A small sound classifier, trained from scratch.
Training: nadamw at rate 0.0041, batches of 128, held-out accuracy 94%.
Data: trained on chords played on synthesised instruments, 52083 training examples, 36.1 epochs.
Rows from block 7 of a small sound classifier, named by matrix and row number. Rows with one number belong to one channel. Each number is 128 + 24 x the weight over its row's rms, rounded and kept within 0 to 255. All counts start at 0. Numbers have three digits each.
After each channel's rows are labels from the 100 clips, of 14976, where the channel reaches its highest value: "strongest on" is what is common among them; "loudest band" is the band of the loudest frequency at the time of the peak. Only what is clearly more common there than usual is listed. The data: chords played on synthesised instruments. In brackets: how many of the 100.
# convs1: first pointwise conv (model.blocks.7.convs.1.weight, 240x240x1), inputs 0-239
# convs3: second pointwise conv (model.blocks.7.convs.3.weight, 240x240x1, transposed), outputs 0-239

convs1.172:113112125164099134172149148180097114111146130179100122113138111118140141101145148129131143137134072170163126162155112107097113116144137132083163149132105137169075145126118182107183122156134111141137167097113114175152112145119155103142137154141148119120103111118155131168098148141131136135104068162065140116140110150125070109116120138119103106114126152097137146123135108118159121102129145129124148100085124117132138146129166146129114116102123140148104135195138069142142123141121152087106143104117163157153125099067141140123134139115151133165084173112129154118089106134129175146126140156156075142100102146113113147196129135141118126144136137125125142141106138100137116091137131148118137129130145102148094116116156126140145
convs3.172:111094127117151138113094090153124129114162115147149137133094143173126094166121090136127158143087112144179145132114131142104137128131066137164162131098173127140147111110157110142145143132140117095164089141155115139111104186096090134153159083135120162136136135072153153132173149133134091137152089112151106143182131178109163151130123123161138132147109160155128144130131121122136134143115119167169082101118119135110140102170133138137165150130079138122162123133156112105169182122108131095112117119121139142120106128175120100120148179146142093157136126108119135121103114149119117124079135118117098107123124133116118123107173123105121161086114130161147162100086169137135165106128114100155100123116128146104156108122093098111111
strongest on: the note F# (94); block (70); root: F# (35)
loudest band: 250 to 500 Hz (63)

convs1.153:147084136134113112125122130143066117102139159158148145148152129135127158120099157125149132138107165140130119155110101131151119115125168147078061174206099133134102103085114115142116159135097096156105122069126125135122129163112077161178107107171116131119127128142120088107120114148149100149126130137125109119177129095142103178137107131136134128110118159122101170111121095089155131097153115099135107144083129104124129127102113135110143120121144120103197128154103143110091134137101123110128148160132140184142155119116150108096139140136118118162113162096157119117162129159133123115140196139116101157121120096113130162123146085127121153128100124102142116122097119130151135138096151131080160155099101130148126128099129147133095
convs3.153:142125112119120172146132129124117134146124201127129114130106121119127076157106125131103119141132144129137104121123131146126104141156104115198119149135117117122147102079122128178172146137125116111115137099147167094126130113138125140131162135121160140128128140074111162152111114159092142135124140094124122131166105122120127084136081125123146131135128117130124180101165128140157104134119125115109047111140071074108091123113119173128098104128109151167123118131163132117145167154149110093119124150128179182165125145152114144063114159116107099174129117066130119133118105158097128130095112131132106136096099115122143117137129170133137127120093116107137157144074206118121155102119074140117127109133131132128122123114126112118120
strongest on: the note F# (99); arpeggio (92); playing: arpeggio down (59); root: F# (27)
loudest band: 250 to 500 Hz (68)

convs1.44:119105127130123162113146112108129136172134158167178141156098138136135109107156106122096132167133117105149119084127151155155162143130133147132154092081142104111102115073116133117138149099096152111126164154157100071129104124097114156125174131148139145142134124130093124133123126083105156140110170145141131164166081149096145137170150121147118107103112133175108115152127161129124130116128154079140158176143162141127099159139116099153145090134132104127132105131129099100135173148124123118113168143122132143144086113121126140166148163116141116103100135200119114126176165133088121119098133091084150117090132122102152106133111108125110108139163096112146102111138156151122073101166123110140110083139132124146158158120158094132135
convs3.44:188113104152134090103145112109124112135122117147149110151130155109122125122120050135134123184112110116149169142118099103091125090159135153106136113163107164106144092142126149102117121131133133119127125143117080142129159094102120099117117110094071095177070103071120137164138093116131142122133090114136128091136123136108115151086147125127104139109148131149137149118136123110122126154122099130115112105096154113159087115132125098057155152158113114140143143152136129106117121134140147124145156068098106127090124113134131137087136153169094114124124155119091177173138109141129117193136161095088130155128135096146112137129072151145141127101148091147128132159133143126115112121197142126116116128143137149132134137133097108143108
strongest on: arpeggio (88); playing: arpeggio down (70)
loudest band: 500 to 1000 Hz (48)

convs1.80:093140135111145133111148122116162104165143135147122161119112137101167112072159131149106138170120150092126119115102126124119121152112139149122123122091136092138190101083176112117137106125140091165116125118119097117126118157126081097117118139121106120098145091124095157167136118118157131070089106089122155135133133082115148129115171137143140154108149133140126120138108128150093142131149189122135134149138151165103101141106060115163168099125105128118112134087173113107163152105093133147091142143107151162133136116120127104083159117148102120138143163129162113134131107143073130141145136096118124101141121116106184150165098119162136157177137084134158127093109140145099109095102122157130115113098100148165117118110110111144113
convs3.80:095111130146116145117108101119154114109154168115143150135160177128077113121202117169101161167107106124158096153115182140128126170164121149110164162105151067135125103156162142168122158130149135146168109118104131074126137127125096137162131102116149107150161090120141124128136095115114150119149145077139145072116134133143161122140094151169136117117144161141136130161110164110179141146122132163164133079142131148071107151165105142122165179140121100133143151149110128124122159118085112166117142171108124109141105103112133123104117136155126149109132154123126125169102124099151139149146131145142115143109129127143110103121116156100129159121149128168144119165146122123145090144139169156168109131133127101123160124097118112117132
strongest on: the note C# (73)
loudest band: 500 to 1000 Hz (46)

convs1.182:121114142142156174166132135097131122108134170156145121131085128149146088110127140137106102116149144134141139092107119132131145114145128120122114133101130140110111129048134174111146101112142140105093135128134110106148139121099106129119141108137131117139171099155091153125136110086106136117102115087152106129143130132088113192132177100190128125121108139169124122147145140145105176138135157141145132141159184139150126157138111099167151107110086096091143081106116118131110125133132137086112150125149154128166101099118144112127135145156139105112137138179129127130190160120079098156094136137119142120094125091136138145149109138120120150185139092167134127077087100116122139072119121157166123112085160123148109147136126122178134
convs3.182:156102107085123146113134099136156115125142126109148146122073109144110110116104136125137146160097143145096144100126145084109113146132112130183146069108156132172153120143144175124132100151123098129155094116106142121128130084117140137134087102119087143121127126121120121170116110141100151114127135115110090157138114143123160093123107176148150078119130147151094080114165120133141087147120090148153119144115155151144094126154150152143158164103118144084109088138136096090106115113156127108156153109147125125099090160132106101144144153170141093156147131162142125148131150118158165111114133128108117076128146161132114135112092091155136151120096072153143098146128142166160164156091151133142090113113090132120113131084116082161117
strongest on: arpeggio (81); the note C# (63); marimba-like (40)
loudest band: 250 to 500 Hz (71)

convs1.192:136105147127124142135148112089104146128159112085111132059137141133127097158144134116124134157114137072152129121162147126148116123117140151132124159131118139110102164105135150094117137102108098141094127109111088144135112110204107168125131122147080138124149118110154153102142118185148140096131108125134133133064130119100085106092151080111127164091196121115163094148111097179134145145145138175124179139117120136152129120129129099150128107130133127158163122112157142141095125074142157158137143142127106068141112152158123104100161158134134091150125084137156125150118132118083140083119137121176179094125105152148153137119109153105130123123120138119102146097088152112132113128126105127145163110145115105124119131120118124089132
convs3.192:126132140094183129118104145112104116130126141123153101131105158120150073162139130100141122123141112146142096122086096134115127143111107164133126085067107125157133086127121134101133139148126123093119135210140103118163147098129173129123135137140176183144122151127105137112144215129134128117129111130108121152120113129118121168115110142118116105128164118101131149148088134132136102100106090120118158085112143145112115101119131097137104127148111125123158142161148132119156103107141101100162114119141115131132139160124114142105169139165130111170146104140088137145103134170137143151181104117126123077124147117128183151116180103144130116119116172131141155054158165113115143121104078129118135148110117136087124161127145147171116
strongest on: the note F (72); root: A# (36); organ-like (28); root: D (27)
loudest band: 500 to 1000 Hz (40)

convs1.186:114098126106110155143075113142139158131107160141147074167104144136127125167137117100120105130157147105167107127126124123096164115108161158149157124140105106107119119092119157125134148119115114148080142106160089146148145117109122086098130131127088153092142106120123154108093141103108099103146141119147140079096089138103164105162132133129094126148148150160203094138085132154087107123121106159156140128160155158125124133155155111153168087090082107111134154126143146118191131105114122158123179123125134119153156058179107123126148147139144122114166118132117133133137130112112143117149159152158111120102153093158125170085115156090178140136144112122100133118127135116147111135135124119124114122112140127104157121105123077126145
convs3.186:138139080144114110106101125112146095140151114190142138140128124127163178099103123162133143207132142122152144135124119147151117144107059146075146157144148161140122109146139076132129134133140137096152133158133146145118149124138091125146073128105129109113143146174148093075133156117173080140141142138161141132090217163125154116132155129147114120107120141132137135101116130077149119167138133150155154178128144133083170153155152129126132129130153120110122149143112141143154135115132166151070128127124167112146137121127154131108165134091136117158155188142114099158109122143153107140152108148144122089132115120102127143096121094106129153143116148149102125129134128126129151126139127168145147166093096127125149097154138123131118
strongest on: the note C# (60); strummed (51)
loudest band: 500 to 1000 Hz (45)

convs1.166:114119147136119101145157151124103149137125165138155111106069174131117117130162126167134134120134137115143129071167132129153139180130097146122144092088111115136092107138159157163159092131164142140133164131135139129146156145104100092131159104134157161145133111128091148134092140107142138148109146092124133122120111133148152124167142124092134102152108145141129120131080129180085167118087124067146171125159177169134120153124135115174132155103088129136091077087159127166126123123121107133107120107123134120149098151149130102145138125139149130131138139202141134124164148119106124121088127128102170148115138145126172122123115155143119143125186121160107091106137133097158100118146154131161137092067115145161133134124112151106130
convs3.166:119083113118097126085101084074125111136155125136121125134139109134137137098124101128098150116088131121120128127132095123103127108146122137131156123100118126148157156140157080169105131155141102112160076135146127153125129163139113145150083086139146129146093156134085078133154136136095145117145102153137091114116153133115154119113117117157103084130119148158119075113110150153094141134141091164163130108115168153129156163159107099118093102148152123115092105147094101093128114148143093165085168088136164114140094123116103119123121100135149109124145170127131140135124144112128100170116101100107130142110126102134153145167129127083118154113199139164127135117114149185154150162127134138155093121139101118093141148089086098157118
strongest on: the note A (84); the note E (79); root: A (59); saw pad (34)
loudest band: 250 to 500 Hz (66)

convs1.132:123119132126101127132133127132120145104143115093121132161099131096106100163100110121139105138115117109125142127092085131145174138134102130153155150125123157110167134129083093109120113152144148130090152079133170130140118122111133115144140095113126095142140098164133089121166116145106134163133128102158096137117148100155122167120130129154166132157107124113137099135176096121095169032121090119111139122109139108125186079123106116108110136115139143126083113096142167119145095095131143124129192163128139152083138124090164113125081161144077075136125145118128121092103139148167122143120103135134159075131095116120111132118123102142104161144106119153114133114116131149114152100187118152092137136120143136143166131159114101156119
convs3.132:132163094122138126160132162139111142115102185167162114143102091155123144105116095120127119150172145167158112144110177128156172103152128118189110165113155138082186107074116118128129136131132157123101164089116133124125129112135168122114119161101138137099134158118106170125130151098152142125120126113122165095114120094151110155135130125113122152151118118166147167093098119085088136112136140110100140135144101109102122156108123118136139125150140101113150139094123153167154127139116182108110135112085097117132158137176150163102119141129116126134144150112133162105159153131106125110142135147151067084067117144158098172123103131158170119124160133101124158170098140137142143109166128133109155138129143138143123093126150142157152
strongest on: the note D# (100); arpeggio (77); root: D# (38); marimba-like (33)
loudest band: 250 to 500 Hz (65)

convs1.94:113119113111122152150129125126125128154150131141123184119089139152154079084111155140091121098145144161147142104136115107124123115172144069122094135140162118136131125115117137127143096164128158114092088063152104140138110170146122141112107120102130075145144161126163115161123183148152173104136143153091153143117118136129082116139080116086100144139188090077113155101134144148139131158162164132162151133139114113143116150129131108156075116145108135114102131125128163108099166087146130123139121146166141122120141073191156117148173109113147133104132147120143123157122119151163130117165123159151138111138141124104140172155116135129121150114118159125119111139126149105159141128108136149130115139137126112099159113072088160133142
convs3.94:142110114116153109120098113112144099146101140078112151097126098110096129140085135113098094125116133118140107099132108170111130159148145157111106129152124119110130126111106140160122136095098102130114105135172127137161124145109112098098147118102095150086112145132086160083148128139161127106088105098149120112149141163114107133110091147094124132109108094108093100100087078086124143164121152102115137201116113140123117117108136135131123142096135114147133108094155098117137075138168142126096137117140100119104112170086110118136163137104120124153048114111123147126131148167107108140143145102106142106116121113109110169151127119106097098081101082110152103102170145147108122119127086163095108102146135145134099084129114095096102
strongest on: the note G# (66)
loudest band: 500 to 1000 Hz (55)

convs1.51:172110081132146101137121093137119160111128107140143058165146110145103145051126130123104107150165159104117154111160092127148164107087146128095142143162169163119117146114126127144102118123104095127139157112131130089151156073117160110132178107108177131135155114114095118171133095093164175132140125148094150154165142136097150137156137115127132163176142107145138129142092179134126132135145122112090093109124125140147170114080135137140107107121099108119078122126122125100123106131129132106082105156167141099132105101112110137115161106115085116106151122155107129149122148174116159135108133175131118108104118110123118145094106139149111154133150098129138149115118129092134121095122120127154110103124100125147104118088117138127080
convs3.51:128085096117118135078169088136113123146142117127141103125164121152138104162139141135126127139091113150111130116117124147083149140166167144118145167139139073109125107122145121133129124142137089165157095142120125144106105139114097129124152088144086123152124122133095122130193084130137076101136110115152109125138094155102147125104161108132102094133102143141112134125105085104113149134146128144153164099102115103122092154153100162095121103105157135105099093131116108088161106153112135129127118163117183108095088131144101138129174104112130113149132126100142161082189145135116174150171148088087105147086124148136124128172157142099111136102152125156105140094157132134093136119118117122132078110173125133135155085110113103119115
strongest on: the note G (74); playing: arpeggio up (50); root: G (27)
loudest band: 500 to 1000 Hz (79)

convs1.235:116157104157122169153112124122152165162082147184121108143116105126081143120116132105108160098113095100103148110153140115160100159146182153131156076125116175121115084130151151153154131108115125110165126120138140143130162161148132093081132101136154134142134134095150116104152095130124150102129170117109133124104110115126123142124080131166179097165138135129090119131148175117175108084129129150079107149124127093121124112128136131096077116090119144129145132110147103105155158119126183177068121117117112152128124136144123152118105106136159135130146096134129132127094116110125119118108137111137139139099123161184119090127126153088120106131116134142129127140184124132083144158139130142134103173127118101151134077109126088128163
convs3.235:109129129150139089123086124122163136145110136099111150100125094149108130155144093140093110161140115097101147108166141160116161129159083126157113181127100093135084138087110122135117107079129101148112127132166172134103085103105127122114112129112118103146126144104123137180099117107126119080113117121165128193162114156121116187141146065111099121107107112084098107130106095111163149151153132116112152117133100115110134140114159162150102146110127108122162122155150099130082133108137161103143133137090089139109101128136119143114105141105154084124128132144110127141104117123161158138129139120109112160128121135123146128078105148151137108138056152118144089097122141118126141116065099181115100124141118133133113127115101108158096
strongest on: arpeggio (91); playing: arpeggio down (81); the note C# (78); root: C# (25)
loudest band: 500 to 1000 Hz (52)

convs1.115:123187116118150117107101097100154125140139134163122097161153132132140106109097124138154156121147158150153104166096158164126147162075097132119160131124129175155163134134144158156120138144139118137125129141123121082143117125089129117133154092111141087103097124130081136138139096134164145120112113117114072145116143142131136048108175103132128127160127085171131139166132133124146145109105140115157142124174106109140088155074137115145099146073138150140121117177128133117175101144106072098102109147121114128136116136155111103092107108113149129130139099136180101073144115104097123092106116118120137088127115140164114135139122123134151157116099129169174108137142115113101148095125160108098118172127109155142133152120130146120151
convs3.115:184146122136108138124116143135144140160123122183090162130064120123126162132142159203155121118145081081175155134145134153142106170136134150107117134114109153130120109111107097127138081142119152133113138125146129113127157115126131126113115138145143075109133118129149116128149132099112105133124123122182138095111147137125119143133169096117087135131133111132134135115123137160138156136059134105107124150134180112117168152117143128118207104168159133170129160072140143142169121138120082084151115143090151109106142160151136169126129144151174112124169091131156136128100146155141090160151121137145132117144156136085168097141153139150129113138133168125136111099139134130130132108164153108116157159115116122143116148094171156130117
strongest on: the note G (65); the note B (60); block (50); root: C (26)
loudest band: 500 to 1000 Hz (39)

convs1.221:089111116140213100085135122105119099119113120126141116123076154113136129105136108101088144131131112124153170120160149107119141117131148102102126141123120124112083146123142090122106098135136117098158122160152123136154103143137175100127082100060111122122097123129176127144124114132137097146094123101152144124110103159158174127139110138183167145137131164136137098130108161177102135140104134158155134144091139069134112122132137126136141108169124110129125129135104160123138183142091109165145140093125094139146149106168167113117118098092106121134138115136129107125124129145103173113136098138101127152114141106120172127114169145142177133113139164112101110135119092146184154120096124107147079110133141147112125094122085168136107
convs3.221:105122113093086123135133121153182145135107145096120079107117141146119124089115113073150117145137148112097110114139129174112085163137114162143121150154136150147152169139114121159153125159121130102124153072133097158085133144112167122111158119070107157134113126114207145133138119111121127119106086148138165128141172159110117122117131155112138148116161106127127167155134088110120120159127124119123136193091084116148143112126140151131175123121105101115126133141170132127095158135119111188152145124098134154111131112100105120100125110059157159103135084107169120123105163122149137146166163111127128126129114133117118164133130137130168112128120132119162123149151108168143182158130122122116124115107149181142127126142117164113115
strongest on: the note G# (99); arpeggio (76)
loudest band: 500 to 1000 Hz (36)

convs1.120:134154136114077114161113136152133137136164132140119084148129101150167101136163118141123092138112097117137125109080108106153133134140126107164138119130098140131131124131145096160102171163094124125125146122141112108119102151148116147051160116128104127133137153121093131150149132169119127164090117112164109140115135174134115146146130095164161151091102143094104114112105161149142127130106117126134137141141127148135114153135142147147128119109146114184183148119147126110098090107119128119118149122114158084085131118157135116141108156153079147133164113115156122166118103118137162140134138069152092156141114133115136112188109107137101153129168115169118131129108152129163127148054164138114149152150082155058136097126161126160157
convs3.120:136143140118162109140174146104146149130116165118119177141116142099134166138150098097113124159141156129135148132129086142128117139143112144153130107119123134106116084115131113075119142115139142066121152151168102147119139129142122140121136139116108145096121114106137096104156154113142138132130104169116129146149121095142117164112105124115151099158162118123147162133137114065093113167117131132127104126103131153098121149122087160090119145159142110101120127162139148147108107100123095088130111168100157192123157126168104137066169182149102109188188120106116093110105145182106144158110122121126146130135162110096093155066127131119117121122143166120126125094136154126114121112162086111121136123100168147134126096142131158172146
strongest on: the note F (99); arpeggio (88); root: F (49)
loudest band: 250 to 500 Hz (73)

convs1.79:141091084111170105123102103101115150084139118134119119134155114147147130080114161146106137147172123141132101115170148137128170166093128081140133099129122164125187110148119107147143121092144136118127130100113116120141102081098151141165143109114156119116093108126093141160130165098120131127110095112119145162122106152111194128155141152140114136194079137153151157124112107126111123100087112116126129059127104127166133140133104092131121135085148155152116091203168075131109124150161128093089085107149137149117132114141145113128121072137121125151163157142116118136143129160126124147096117127133105135139101126174085158132157119154131132161126119110141118134109130143117130123117128132098109110112150107117127118101086103141094
convs3.79:134121158112146153136138119128121120090146087165133130134112136155123183083092137154097134133127157168130124121147137146119175142071165103094148096139122151164166109141136125063157079152131124145147113151164123125171129117129081149142090120125133145123148121127102130148126112195133121134137133110128137123145125128114145118138094143140151103101154141114128093111132152127133103107121126138144127103133156151182117122143116098140155136138129117137139160160134127120087161091107132164144119092127133112137112144129125077143131127154137139089080162167131073123096038114115129133095123145138144124172107125142090104136129149115135136183157124142148139156114064173152108144140119119138125133136169107138152175164118111149172
strongest on: the note G (99); root: G (28)
loudest band: 250 to 500 Hz (68)

convs1.86:102132167126134141107144152111058148128158133120139134116130100129148099150103139152116130139159106117150159115122146127139083143096188103178095100127168112151145175152145137139106131151118123136126119117109155129145100135148178113116117129132131136127133097081144130110172114154120149110114152116140104164091109108122100110165083077148093103081124091059150097129122151141134136107106139180158150140113102122162153136142105139128117132154102125113131115089135142154111146098102152162150123108150123114146094135136118123164144089113147094144097152117140130088127139114199138124107111119128139109130090135122112140131143119110114119165108111135137081147207142149133153149158145151083085146137112162137143164154140125099154
convs3.86:155133122134140111131143121138146144106157155116161132137164142128120138135093149140087151166127176179116122138190153185133112126128147159132156150152093102138130140099161154126167137114154142132158136129130158101150087111147097140159138113125081127133157112089167147132111068120122134114154136098120159115111157136161158116176132171161131118130126156193134111129152125102123128095131088165153091098148135118120112118158099073129143119116119150097130140134148149139141154109106155132091136134087095137136114139115149141121093168117141155084121127162122162143113162135172127117087156172161132122119112171124142129165113181145127159129161116145098130159096111157108116132115127145149108138140129092158151095096095113096150
strongest on: arpeggio (86); playing: arpeggio up (56); root: C (29)
loudest band: 500 to 1000 Hz (61)

convs1.40:157097137098105134138129119142141114150111135119152115112099135149114136112094101104130086140140108113135126108128135123135110151092120152132102146119157135088136118100138140130111125156144092147090123109163114139143107167185109170120142138121119138158085116121127084128107121144164159134106125154142120149147178137144094123120144095148152165167205150132119120094123128111123173102138125086154084180135116149117123108125122118077145079158134141097110120106114164128146165082140159141098124125122175110108122134118167148090177181080120127140117117133086119120135107116126105150120108126137146116145109176122162137130106122152080125149137145132104143112142116153152149142178125154139143042068130145100110131150148138121110
convs3.40:165120154128072096098134120144122149180125075134120136121146123124095162141146130110145126123119119102149103119138119133113132115091130133124132101119154155142133132099122142109147109134131116102130131085186142129131128166134112108126165121136090123119111130127115134092170123005158121120123105105122126138119116165119126119110123123112153133145066117152137106134092119102106116138128178128127138198097173107131137100129140123110093123154092127129130132051099134112125114118170145130097122178114085117107118115153140148143127156156104154128104129133181160113192090132151150150150079119115155180126159115153101138159131105126143119109123103142161151107141124120117100133126137144115112128098149108099123096110139122131098
strongest on: the note A (99); root: D (34)
loudest band: 500 to 1000 Hz (44)

convs1.165:146093152124151124108138095101125123092124166120101088174175170149155163081078144149129127136123129122144165107138144144122147130120119104146120107169115177148134092141175150124130155109125107161109121129129135086132119115098163105138127138098206129147115168151110119110095118094125134159125057094110137141126133104094144137141143179154112153159089118116100117106114130082181140105151138122149118096116110101185115144107101140127119116111113102123097129143143120122121111154154132100130098079129123143162098094137107129100108117123116084154089153130102084128139131177126151101093147117097133189170121127147132151143165113156132137128130126126119137149119132090132155101144132147099099134149114148133134117094110149122098
convs3.165:122099083111123141105125101144163104146109186139102147102141108107132107195122108120104105148102133104123127098148117117102118139130092136125109144145143158103101130140106120157143176081098103135113098114141123111095099132112129117088110100155120143119105105103113141084185141102135113106098120128162108129109167147098111136113144090104114115155115103142096143120120060100138175147125114108116114170110095118088169144115107164121143127130143157123142100106150110102181091160146103096095115157137098147116110159173120129121075136103097113126088098146128151127153138131143141086137102104099126124079125137118113142125114105117128108123113117117126121082088180087108150101154138138105102114132101147100116109102160105091139
strongest on: the note G (91); root: G (30); root: C (25)
loudest band: 250 to 500 Hz (61)

convs1.216:102090154096122138127121069140181165120116128169127123165107142182143140089109095110117146133135094111160174151121111088136124124127136141118162147126168138142116139133141129123122115139134104123099126116121110112153108153126124155136125160136149155144108099142130142146146122135117137132110094123125085130126159157122123104097137110087106139159123100160089098153100138141107143136154172120131103117196144120144130164103124117159139075094140128138126107094144085134144133120100129116090120090133127117108087064094123169128182100139123179156111133138139111141093169128128195162138117134125111149130130118149117104170167128145098123180146073142144140148112140138104166107169111144160105100110109141089150142140088115111148
convs3.216:104107130148125117103126118108095098213123113094114139122125106138154182139154116124140103068123089093127145108122151114109116110155143114113122153135152097107144153125124121117162115096111118144124111170156132144115112103101137102099158119143106162097135113143112133127172095137107099108120137169155125114159125167135119157124163113107068104127092105081112128134095095083098138095107127118123151140106099117149184150124151115179118086119097148113143096111127120120110139119126157142095099178159180067125116125111136149140157086126181097144138136137156134114129139144143166143182103110117109133104134094121124115138164114115116104078130119129143135090166119127091143141127150099110117105113103137145119087133110114101134
strongest on: the note F (60); root: D# (25)
loudest band: 500 to 1000 Hz (75)

convs1.88:146120090064098107138099090157154162141177145127094112130153065132137172150116089111158119129103131084120129148087095117124116137137096107150124157175161135094169126145099068126123091116141144174182137141116117132140086071111120135082143123129151122113112162125081133116151145115111145111139135155142115111145103100182109098103094135110146136113128142097137095137105179164149136170075158153120115134144102103132117124100159130157150113118107121119139139099111092130111074150120132127115152145150143163120131119096131147143112157112142115137103146146168141172143117133132130137127154127141138152139123110098116103084136138141100113120121134123127157118142145143096103162129161084105097115122089151140137132114122124073135
convs3.88:137148092138139168158158148118145160113127107127116095126145143158121112132164115111160124165151133143128125124150146117156131105105096171093116118127144149119108106121116146125141164124126160131121159118129057129122178146132137134127101153083136109077143155140123119159166115142126136128130153106153120136075109118141123084133144202121079138120155122115133115155112129149152113126145131117126178140153136067142150150116144170111106183142103108146120154147155136136140145084139112140151186096090147087073145148144134080158138100142101160125110154113095129157118154111083145135157120145146178089090170138115132138112132108160166120144134172112123113174138113154164135175104125116129162138130127134140108133124138096113120
strongest on: the note F (100); arpeggio (99); square lead (35)
loudest band: 250 to 500 Hz (73)

convs1.135:114129151124129100114163127099106192126151147139111133101105129138156136090133123119135148165130115114097051107180173162132083126168144123119121118121097146142107124103156120111144130122114127128085091139147122121146120163131102114132119192101102111103091153136157149124129113084128119125148124145148140068120095111126144130141165093141146117145133167179121129115154100125138116168112143118141160167178161154079112172106094103135165134147106097133121128158089089129122126140100129140141186135146137127157113146101095160133127090140123134125145149141145140122167121145137125105163169116136111102118094084103119135093162122106134141140124148096164127109106133138141185118117126129144132125136086095165112131137095078106105
convs3.135:161159117095101136139128157151111169151106094125123114127089122124132110143140101129143106116149125182139125113143122128146179156164111112153106095157143141113105123112108118087142163118115125122107156120159165187138145135142130130111084164164154139171167161122109134097134170130121159136113125135152132162125114059125107123141162107103156125148117098121128129121177124106100150105156163106107135136121162114117082115104128116122095145125133116126142150103124151141132146161120166086127128123117171141088159180188086125153153106159122159164160099162099156133100182144088118115072142131125101124153168137137116133112121128143147112147134108099112125115095109130155165130147107079104151124155118150083114145106137129094141
strongest on: the note A# (62)
loudest band: 500 to 1000 Hz (38)

convs1.196:154123168103125126115147129131206140099128132150149133115144094144124123121129121116095186125134118117157096135104145140198124126153080126126140153103153117137115131119154126158138106133132132123099101131140093140114119122101158177145139115152147165138089103099109159138134156194103164116151139117120075129076170142183140118100091093081126125137139105152100095133109110115113097158152119112082128108136123126128144120094141106166142097143131156140170113082143115148112075147153109116140079128153094161115104100115137137111072096122154165134147099150162125105118120121133143079123099105106112131120144134129138120094118138182129146150159102152100127101088128144091128136141144109126132113123137108157154139169106134117141
convs3.196:126128109101103138108134132088163136138105137149099124105124167148101114145104111087111104219141140164104123103142081151112141141137107142146099118185107096132108136113101138120132113120095108128100127145136158122127116115120141118103134138117148184166110109114099146141107170150136113132106094093121113139164157146095104132106101064101138159128160104150108145075122135131119125160139112097102123095106127133128102150099152127112130143097146132133116111139132128125142065126119136146126138068101145158103135129143172134118118125155083178131158062126106133124118092112129156084106130110109161128116127097117142132094141101116105102141089159097105095127098130141105122087109080123109142112155143126084103180156145128137113
strongest on: the note F (96); root: C# (28)
loudest band: 500 to 1000 Hz (49)

convs1.42:138150122114155108125112154135139124121146128170130161128137134127113132105139100155126127143105112115140136141154086128114119126121096101131133135088106097138095130114134143125178143086154139131079103105129116099128084112109111145068131104116131109088120119134139125144121122172143093122080133125119079069049140165144152116142150096121119164146101130125134157140109114131114108118130096159099118114144094144091209158164163134139135103140106133109064115140181127142114133151054093137108131158135168101114134127142108137168095154137112127142148122124133100137133099133150123160113089109129112129152086100142112151116136138102087174169098123102119108119110137132146143093157118101111128104087127118119140126095138083147093
convs3.42:152134143102132158130147135123104135153114117119102141105144117120120120099122135130105109127141067170101137117141115122118116112143142143176110142122079097081194120078111170131121122117113125117108131124096122048152123151131170117112093145157150137106126150163149125142156132140124138138112134113127129173114116128113112112126141187107126139136131106155117107102067133092143151067125136109109194122133118099156163108106120096129101104113100098145093133133129119128158096155108152169153150112113099099152128135084113142117145095154104100110148121152143151152054127145096089084188144120118119144112159138142085123127113134117113110135114111109121189114160098118143142113109106139109139124136113131093108095091104124117128
strongest on: the note D# (83); the note G# (60); strummed (57)
loudest band: 500 to 1000 Hz (44)

convs1.137:137150148114131137124131146109103122090180099178141140154139171121108140139158104100102112111152134125098136122130109118125137132123139154116169145148095108119144090159117135125135150130103101150162129134105137098050159146112148137129131133119097135118133180144126073126119166167114167123125149115111135120139151106186145087118156132142161153117095124159141153147114127109104141099121136128148110111128131128085092181125155137123137155117154116127144118149151107135103110130099118124152106149126130077057134168117106127093070159132123119096132162138154127131122129132175114146100132129147111107148122144169114134096072101149137105108066146169096119094125138109149135188147129149130166147145144152162109174110173123143115
convs3.137:127177093146146147148103145146120169133130143127159126168116131165125129162164133131151154124131098159128121157116139144174106108129138107117147153122148123086111142062157132123109129135159156142141141137127169159100115131156180163156118137165135123174118187138104164149157132137128131123142152132136163121090140125174135158151136133153132145133146152124168160118104142139112110110128119156143145135125129130127136151149142138112143069133064062120137131133108176181164111189150150108125146076095114104120162081134148121114142110131133095142163118115094181116099129102096133149139159162169114138131128154101177123121144131149099156126132190146111139117135134119130139128159164117152119172126115130140146101123117155151135
strongest on: the note D# (66); root: D# (29)
loudest band: 500 to 1000 Hz (37)